config.toml
model = "image deblurring model"
horizontal_flip = false
task = "deblurring"
loss = "mse"
arch = "unet"
dropout = 0.05
init = "trunc_normal_002"
residual_init = "none"
optimizer = "normuon"
muon_scale = "original"
momentum = 0.95
adamw_lr_other_params = 0.0021
batch_size = 64
weight_decay = 0.0
Rows from block 2 of a small image deblurring model, named by matrix and row number. Rows with one number belong to one channel. Each number is 128 + 24 x the weight over its row's rms, rounded and kept within 0 to 255. All counts start at 0. Numbers have three digits each. After the name is the row's rms in percent of the matrix's.
Before each channel's rows are labels from the 100 images, of 14976, where the channel reaches its highest value: "colour at peak" is the nearest of a few named colours to the mean colour under the peak; "responds to" is what is common among them. Only what is clearly more common there than usual is listed. The data: small renderings of single solids in any pose. In brackets: how many of the 100.
# convs0: first 3x3 conv (model.enc.1.0.convs.0.weight, 128x128x3x3, each kernel summed), inputs 0-127
# convs1: second 3x3 conv (model.enc.1.0.convs.1.weight, 128x128x3x3, transposed, each kernel summed), outputs 0-127

colour at peak: grey (59)
responds to: spring (26)
convs0.18 083:160138105124151093147133113105167171121146116133126136144115122127141139137155112108170122113162163166107116111129111150152100161127133140160141111156143157146121156130145109149119102099132110103148141149114091108090126130115140122124126154113153164142098156178082156101089101096123175160102150105094099148144128125147126112120133086176140139154112142098085159086132184121119131081099
convs1.18 081:133083137140108141083111102102133076113109152150151117129110146144115148137139133098123140111101127110121109136138106129115140113125113134103103152121139098143089142118071127112141156180116135097145146068135140170123153141125090122124156175106114148092121103134163084136174167150145102146101119131132182110085125140111100088083107167113105113116172138119136089128118109162146120143120

colour at peak: black (42)
responds to: spring (32)
convs0.109 086:168149122147164121124129135148155162080130086097160115120118162131151124129159166139133115144134137162099128144134114178110084167130144132116135062151142131080139130103118124104164120104145159119163104132095118140117066139143126119134125141157117140122149134132127172122158133125081099133136103107161130095092145171110158119124096170133147076099099156148126102140135154128124137161144
convs1.109 092:122148101077098158137153143128161105117146154081118137167141114132138129110114100115123147098138138130188101127138132140068139134137084081147092173106133127157123116113137155123175124138122102141110098115189166099127119142105111159131130106135129124142129108145111103122130128129148124104135187080139161148114116102116168135099149096133170148172142101112147146107176138143106136140116

colour at peak: white (54)
responds to: metallic (63)
convs0.4 110:101133105149140136154100143121136133110142129082120110141140124119124111115107124144125122100115141148138117157150159111166130121175142104080140098136145123113136113119125068125178138114090134082133128200166071092155127131102094130161176100153137121147099075149145132166100118144121121107119114134120172134140117137141107137116107089101085111119145119149146144144145124096094161103089
convs1.4 115:116107112124111149130123127132164140121105162114119113101091143097102158131123120092148129169163104152116140094111110124179131078084108163140090121127085111141084125132139132138103109105174112132109096104088184167128108121161149134129104137122130142109053126122109134122118118126101142137150086147166112129142115182137151113144093122157142148123111145148098108158139132152164141167123

colour at peak: pink (27)
responds to: spring (28)
convs0.57 107:153124104092119142180071130170145141133120121150150132139146081127126118107158143126146134122092134118105129118155110125080113125115127092144108129130144108136129138133115122150171093110129107135096104109145164109124168092098147157111098139145107168140166143106092126146128089071153154126151138077129128104179097112131160150154090122105156104160143141123116134105108107149168118125180
convs1.57 091:104117162160149153121133149091127123134124122091128137106110174121133149143116153088090139118187129139127154141129138119135119132161157156112100151117108143110124130105104114117159171113129131097140133116075124127082080191159155100141161142113106127123162109146169104084110127169089136150146101135139153140079133120122117109081121125153158108114105134135104096129142134105092182120119

colour at peak: white (32)
responds to: spring (28)
convs0.90 093:105142132111128139112161133152135117095130135057122099155131145099127088126096108102152113110127185083103165109159174113121144127102122102116145136110178141126152132167130141119142120169140142107161135114188114135124146161161087104115146116143159114119167124143130125135113078129103121152120146094161120144122144120133105105147164115112160109154122111164116154182143108100093150120149
convs1.90 082:121119130096108121143122126160152090115102108128134131070124094178157125095172137124095113156121104107113095128102113127144092119104146135091106093143143085108147124104119120130092130075101131109110134147107132130100088085158156107128111100130102089138117108116102102095148091113113145097130077145107179102119133074131165140123144108118121109089106138109112102151115130131140082144132

colour at peak: white (47)
responds to: spring (25)
convs0.35 097:172173170123103153137108110119156150156140108125149162091156143128104131136129163169129136141182140150130130157116127137103162105154128144132117117118125180161107104167127153180096151147139140117143155117171124161178158131118146080136133147107167136140124138107114127098116135131116146126102134179134131145176132150154113112127167129094101117114078121134135144147127108169170119122084
convs1.35 094:071099117121146117099111133097190081112116158120103167163101133167139121107111117099154129115122133101118124130067092102152132109144141094135138093122133121130127162087139096114142121113124115130108136131093143104110117127120134135077082106109120087095100094131123169110142106107169111148102160111115124139115121105115104102117075131154141155107153148098141101092111141130093118124164

colour at peak: pink (45); white (28)
responds to: black (25)
convs0.56 105:135156103108111115155156115095099136110132081072101113114118085183137138128157086138123169112100095117103082100105083124083113140099132163146091126054115147111134114105154121128155128098129157130123139157127164157095089105104155108128133113134142135139098097108118135115143151106125120130093143153135140120114089115133102114117174159150143130101143105101144111115094153133108132126122
convs1.56 108:073095148147109144121131134099150143148120171082150093125169132096120144146127157128177110131139148114132118108115113091198098082130100097125154087155085127120101141093101144115111105184125064170111158087140133106124146118138085121149131131132120140113102135163104114127115106124150082147150134129136124121135147136109150119111084121114149159154124116121129148118135118102096129129122

colour at peak: black (53)
responds to: spring (48)
convs0.88 108:099159136091123124127146153108134116125113151118131092154135130085092187132159128110099111148104088119148160159107118186133083131132116174145104139155126126123189168144128116141099118143122126174129092115128135144129112132112122087104120139136107168117115163118166100146109137153103097124113121136081150118156118123166090129112179134137110140092140163137127160142142133159175148155129
convs1.88 097:166109124162139092106135125127145128117132113085098166111142140129142147117116128119149179152128160117101127149145130100105134098118136113133156113115153141100122117105164127091150150105136127060156156170126137103104125114128137141126152103096135129129175087127095170100162112132158129131157168100139092113134132120072180180142114151135165101187111133118121113120115110105092098120138

colour at peak: white (26)
responds to: spring (25)
convs0.32 085:134157105111129153106072137120154117133121118122084129125087128109111103119123127093139123135152108127113092131125130142124070104144143174116130072133125158147113131154172116145105117104071153103123116113142079108116073152106097143114084122103098129112071154120125163128124120127154131152144128079095094133172150128100104099105074095132124136118124127125090139111116106147145116118106
convs1.32 080:143128116128123109178156117138126139131157132133150165145173122140098160148165125137116139101126148130129169122124149162136134135132163145138118134131111086085144144115073137118141146122146135108099133122190167164143164116127156143132184143164180095114134141122117078123119146093140098123116142163126111122125112127113146135160184164110103089140097111129186148152110140175138116142140

colour at peak: pink (28)
responds to: spring (26)
convs0.29 097:098182133111151139149159139121106165170110131085122146146103128132170110158098118111166106104088097154103145103141165113167086101159148162134117127154158110126116138123114150088176118164097090128089141088161130134147104151102109171120154128117136094138116177122133137137159143151116111108116099134156130126101165155130170164135120141125130099111105164122127120126144116111105094118119
convs1.29 088:143101127160110114110096127156092114092135138150110114133149137135125175118130103131113145156144135115120134159122083125118120106061138132138139109114087147144126146093120102111091101107150145101140135164104142134110144145107067163144070164124127123101084049127126128109119135109141121134133167119135124128157144106074115142129168161106137142143148115114107137175098140137127162129176